config.toml
dataset = "made-up ball-and-stick molecule models"
conditioning = "none"
fused_qkv = false
beta1 = 0.95
batch_size = 64
weight_decay = 0.0
Rows from block 6 of a small image diffusion model, named by matrix and row number. Rows with one number belong to one neuron. Each number is 500 + 40 x the weight over its row's rms, rounded and kept within 0 to 999. All counts start at 0. Numbers have three digits each.
After each neuron's rows are labels from the 100 images, of 14976 (inputs lightly noised), where the neuron reaches its highest value: "responds to" is what is common among them. Only what is clearly more common there than usual is listed. The data: made-up ball-and-stick molecule models. In brackets: how many of the 100.
# fc1: MLP up (model.blocks.6.mlp.fc1.weight, 1024x256), inputs 156-207
# fc2: MLP down (model.blocks.6.mlp.fc2.weight, 256x1024, transposed), outputs 156-207

fc1.615:541475537466489496541468553526469511470496508496461526556447503454447564497418624511522518498464548501496450503526516511482553626511447457449480533547519499
fc2.615:540494496513505499495506548538563492471494516536433524503461517533530404433414447520439450573555506430504539542520421505506503434487483493480482536554434467
responds to: dark backdrop (82)

fc1.332:505479524494507516544441549572462474435533507513522477500518439506481553547489485493528507492411493485467493505512524522539444591515527512436492445596561492
fc2.332:522490521468448534521558537483587454514516512512490510514507462525548503435506458469525506513514493519498507542560506542467508463475483511467464523544504508
responds to: space-filling (71); purple ball (60)

fc1.103:512491496487491423558497528537423449526555494522491467506514490521494464486425522446454546549578456494513506484556480410607553507503562441510521508543474513
fc2.103:474535532475555509529530497499567494459509476446437545465479497546498484510426499522514484547466540509488522562522486517534606513512539516511510477537532481
responds to: green ball (78); space-filling (65)

fc1.200:530561544487446540475519532497482437530600464534486521493442513531525521545476434458526471551568469558516488473529485613480468490561517481553561427428545475
fc2.200:556532478484442514487527535548394463455470516500516515532529506455565545469523435524478432546535589502475453564552466483480491502464478482524483604471496518
responds to: dark backdrop (87)

fc1.452:434486537509396509354537479573421480467538469574540499529495474514559465436501424529569560504484522499494499534477481469493397496507504470565526496444524496
fc2.452:470461537478428529485558498533500533491508530548501517456568522521515533459498537451527503446468516483526440537597527528474460515455554520510504438468503490
responds to: dark backdrop (92)

fc1.248:498519555475495498517520539474466515476445510475499527565486543498423489467450567492484515454476533547522445475463602611510542470571499427505586498446537482
fc2.248:520540498542511483512523536501488504547467496476520473444472583515409586430483489547520544471473467540512546510550491471506519481544544500484543536448500456
responds to: dark backdrop (87)

fc1.140:511448543459447462534485491419498500434456517497457436447525517517448501539544547538508493543563542475548555546551470492551494426480507538490529464492481537
fc2.140:482433452475533484504444488538411522533497511529535553539530521536494539479507551516463549509537474434536575468441524504455460424490484482525566575482497481
responds to: dark backdrop (77)

fc1.330:497532515494495549539520559468500543544451517530476519532503507526434480407557516464436481486489489517486538490545481484502530482557459490469464492455493507
fc2.330:558523514480488436516523500547432470485515469513480466500542457495435614515598534544513503448482504464436482401515545553458579490514512499545462471425507543
responds to: small balls on sticks (60)

fc1.49:405561543466482559504474502485520491558454547518525459556506536523522499513403503475521497525434444520542513531572527448423450524557410537541503506557440488
fc2.49:501515496562476485482478520491528499438532514493513517466500476528532523528374464497486504511472538513485482475474541492454491488478473520499469499554391475
responds to: yellow ball (69)

fc1.754:519545590505493506502499463417534409534520496529552460550483587506551488550479443503460534520504436521525564473536539515496517471517500509510516491434463502
fc2.754:522483430545508533488495473508487457509514454510471527430506543540539508543474526524441543499448558509504499510495449532474442425518511520394470550451515468
responds to: yellow ball (73)

fc1.263:477472435563463500478572469452534507548444489574555462554420536476472498487449576495433484515536503441539456455480491438547529522525533543525433429478461488
fc2.263:502481443485478452535507464483488480473480461538488486464523499445515509495605480482558548482517485530512463581489477532560464510514536475524477509488477504
responds to: blue ball (100); dark backdrop (94); space-filling (89)

fc1.608:448502545484534426484482495543420498460535453474482475536442559490442467461497477443529533497455497499489559501559472518514441548501484514474465474501518513
fc2.608:451472475486438519521552514487516469553523573434504484513549481493455489508531504542455556530463510484532425435535505401456504441512503530465542548453491470
responds to: dark backdrop (78)

fc1.368:471469535488510489485473457527465448453563536523519469504486471594443534467411516476503451503484487480528455547506522495490458485517546505490562477461527482
fc2.368:510438479494478419497492521497473500497462419497477454469501486497518635461502440469473497509524496503498463493498532463517547545506531531483461453532502474
responds to: yellow ball (81)

fc1.181:528477555484485535434486551540501483436514520516492477578529474480527506472540472451575617480420547525458407597468508506511512505496493558494544462483493458
fc2.181:525517545493461494451521470510524533478472483532495526523464477463499478511573470516482490501487535430528482465543503489451495487540480589434475524547550441
responds to: space-filling (65)

fc1.595:562437605469516472505489431596491470481509553473503536560564529541510597510404485498523601520518581511500505399479537470493523516511452511523526594495454515
fc2.595:477490551503570529520499536521560513489480522434504470487472566604450356509364537531514490487470447457459526561471493442476493497481532491500496461545540524
responds to: green ball (88)

fc1.525:587588479542546522548464516575527446502525508474588504499528511498491509520535548437436541519511502447473467467462581474442466546460480495488438521470527438
fc2.525:431439469514468494458498440543484540518503437490547498486461420519571499474465463468505431446453508597500533434488451536465463456545461518477533504515452519
responds to: dark backdrop (97)

fc1.42:515488604455514485458563452560450490417509502472531541520523538485566548561494503485487566487510569470482450496477459470432510473491482513511469549456479523
fc2.42:511498530493442537429505587523549456491480524483466464503465563488500430531537530507528534486483513449429544488557541520477536489484512523495438468491515464
responds to: yellow ball (73); orange ball (56)

fc1.703:507539489540505445456479524492469487467488533456478493525541516446467382486518540487561514544430473529531495533540494495476422511472501449504499527542520501
fc2.703:510488486431556449457485506523523483529500512471484460515490499454522522486460461490513504505558517518498447423493538457477490501477477493534491478582430437
responds to: dark backdrop (94)

fc1.44:554434503567474474489572565504453504427492514453542469480530565481432501503536532475505575464514539483475503429411470548508454510512494491437497400461530468
fc2.44:532514532519487583494471515553494496512533499454439498509442491521510434512542521499500487565453479495520496533542476439464480463535482519480533522486555520
responds to: blue ball (100); dark backdrop (91); space-filling (61)

fc1.124:584526484473538507505467515512542450508461525538484460510507506455475464439448537519519482553494538515539518511528507503505502550533499509530476473658535507
fc2.124:478502534497522513496487502486527514475517519441560506501536490495443299523490514494479505505527502525516481551487453548538443478528539468507477469423527496
responds to: dark backdrop (99)

fc1.209:592532553419479525466475498509525473473438465490502479572525470529515491454484483456520583490438496523461404421464523506383482546535503467530439491547602487
fc2.209:454510535467537436463509525526502570566470493467500458592491509541457509549370528491502452490518568446494509502457504442471469508559471476443507475497510503
responds to: green ball (87)

fc1.372:577517517496472494478510456525462500436490555446461490582580500534477516483535449461528568571431461515452469533482479564489482540451493517474509441453507450
fc2.372:444528506444514430421513470549534512603530476520527505522471447489427479567453496532558497545450535540503500464498525360527555472492501492482519450480501535
responds to: space-filling (66)

fc1.150:473509525498457481498534496514444420480436475520565446528422511457451475467518491508459509537501494485576456435448495497479521462541533551570500443416542442
fc2.150:446555477589535595515465472536559489463501574544507527478582519473490542508477525534542503511460481530504494519378582484523539447489474524504514497390507457
responds to: dark backdrop (100); blue ball (100); balls and sticks (65)

fc1.573:417473561491476504410595427522503555431483472457493474534424524494563490537489477490508509496519493526508433604475515498600492422463478510429462456474475486
fc2.573:470516506497477575427516557484547533554557520490524452424575567495491535511536547454527502443519552513470531437528531470425509500450508545545481552454507494
responds to: space-filling (65)

fc1.81:487518603443478480463492493523432480486466600474518401548453524471511492536390567524499517490450511509450474545590453498481498469517525499468542458498523524
fc2.81:473554471489480531430433427515490507551466447506448504481505451507503500572436509499441461510451567471530544440529486543467500498539526544490596471445449436
responds to: yellow ball (85)

fc1.283:536512498433520472499473484548557500546482478493502505642544509551473452502545501479486517473480491535457476475521479581441591591477490544539436534507553478
fc2.283:450484474461513422504505469492446518562504538534477539561508542481477524506565490549507494471536450505515520501495504492516523481542470476462472462522546548
responds to: dark backdrop (82)

fc1.239:455519559545418520514503541533431460488542533523512535509451523586477512524447530469471495503432532515489517491504485492433465526535480472502525594425483488
fc2.239:487460480524497558488476506494473493485472537502484506511495510545524514495351503468486499494537502510495499511524492545501488477503533544478480498478475555
responds to: dark backdrop (100)

fc1.601:459562534524475470450503443559451462516515507406501461527465551504489516549507467447481542450511515564501551453546480556514484470511504548574455426393469503
fc2.601:500553461552534457444509470455497470467482515381588499447497518558488459518482530504509517420471497516493516493558498407478497506466508525443458525431480487
responds to: yellow ball (69)

fc1.640:500523520479470469493513489479459537506503450483505464562449534472418443470478519497515534553518492478510503478516506428433545488558537506498446494424492445
fc2.640:499511472467486562517517546467500527499524489504501506495494461508540417488398429518483489501507472504518464557497537542419517476462538547478530473461527498
responds to: yellow ball (88); space-filling (87)

fc1.570:584495528554500501488562473498511496490529574463542470481439525418543489457489498478429504544530542498504532533452465522545503548552515492516540435562436461
fc2.570:511507436527505457475519517458470487461500421514517491460521487446504537520461520444511527461504449558492507517472529479485499521462533441553496443575427510
responds to: blue ball (100); space-filling (74)

fc1.747:600461583497485492508497494486546524498487504391522476431486484518450623489462467549487414543534499515498581574466446533546534462486497562464551524491507498
fc2.747:548484473572518424441479511490446474495492527479531490491497475566503496465497536455521494542499459547469499479464544500520572475492483508475516474438485452
responds to: dark backdrop (87)

fc1.460:608505530545499495526469505506431408480526524501487510472533510528453443517456523503521469474516470444466544500534509523461445570497530415484497500501494527
fc2.460:561510536479476515548467517562574527494509499458552550508508478596447498457472535493569428480539502523494561539525525414544474463499450429483533553497536457
responds to: green ball (86)

fc1.87:526533543576443528482452514485461464514477509539503545514527502580487530540465489471472498500488497435503497506530545498535516493548468529444451566539519463
fc2.87:535498580490456485517529490483479532530464459490520508490478526603496449467485576523499467530496542506460453501465517578565506477473494518514511497471530500
responds to: space-filling (65)

fc1.402:523553564482455458472503464545414514423485529483465505500477511622481560444462488493529511520514531551479475364518545454477567475453527442501516487443477558
fc2.402:505541611484486557516552488502563518529476507519503518530542550670539459523456453505521527473518542518504446545440427540414533514441543495497533464464484560
responds to: dark backdrop (100); balls and sticks (61)

fc1.576:537518520446584517565505552554437432474473512467498527453511483501495451464498474525491439510499511481532506487543471544520481585518503465466509587510538461
fc2.576:504510503510555443581536520513453446512481499457476517505505494473433531477479551557516506472494497539469509531473529558584438519492478488470501498518532523
responds to: yellow ball (73); balls: eleven (26)

fc1.707:541491524398523521498435432521477471481540431504506536538529508482490449533469518518502512559512522525495538549577543532447454561489485481590497555458492468
fc2.707:495453456472443535493479554454540526534511494534516508525500519489490539519437435544477475492476504519497479508568558540453511506481511507477524538570490490
responds to: yellow ball (96); space-filling (81)

fc1.687:475480521562482508460547480592496426455550550458507499485517508488526483484489446490552540484568460587469521525488473526527431483472510447524593506461506500
fc2.687:479519547501486503532519592482504444476536500444519472471506515521472465576482540461543494467442505599492537501598525448480459489457490533479551475516527526
responds to: green ball (73)

fc1.350:467487527476428533517492533484466471496537481533394543499468436449586498492459527530579576484557535483462478602496417446495499507455513453517419483539479474
fc2.350:554545533445491478547492469495513503453472507521496497504488432434568437529492483464551484501485555486436444540555460592505536505391500505511433512546460484
responds to: yellow ball (67); space-filling (64)

fc1.515:518483535500494506446508486557513426444540505471527533508588484566500503464489483486433517479469508460465477492515495449454471492443473554522525516436550552
fc2.515:501464584474428446514514531559573422498495473517498525530471557576492438490542495422559521497558515501458478473521523514480478504474463485505510501478567450
responds to: green ball (73)

fc1.66:491515541442544495433466494581505406521470534494510526578501476553544528506442484488475573530487450481485452511488498490449478483488457489583466517504531546
fc2.66:516502585480543481556492493514559459513449553462569535522513540527473498481343556447510463471528462487520504495536506535478461505471507487493489442471509423
responds to: yellow ball (82); space-filling (65)

fc1.752:493508533490534511488484548545455406491506514448488491519489572517519527507471453484492501542487531522522452502475539519422461514541486488578500476480524490
fc2.752:524526500542534568519514566503553465452498543479493531458542588474510531509502508458493527510499437469458461508556560465536454531496483498545466474498517465
responds to: dark backdrop (77)

fc1.433:450480597464526490414540484486490511518505563560535423546546542502582523442495476556503464578480407529460473528583440410531500462529539484519479464490480514
fc2.433:506454451443499538480475471489502523522455454557417556470530519435511482460519567509474499521522513535541572516519490536456498527507513525526590472538483536
responds to: yellow ball (68)

fc1.420:549456616497495549516551482623461439427511515441570520529555499542513502528458538447480540480504479511472463483545541531437473572459507512540532449476512544
fc2.420:506482543493450525508516555532571444512467574431500511523474547523461429528468554463526501482472464462453506488547600429493476500484487497471540525508533456
responds to: green ball (97)

fc1.488:605474534468483448514514455526482445465483508516533504495543562441511502410462511462453514541516528478464459478535477444479538505513501495541506454528469494
fc2.488:467525492450465413471473489578435541512493446506530519543502531529475652528390499482468426442468462529531567503462507582482505503441488479515505484542490521
responds to: blue ball (100); space-filling (81)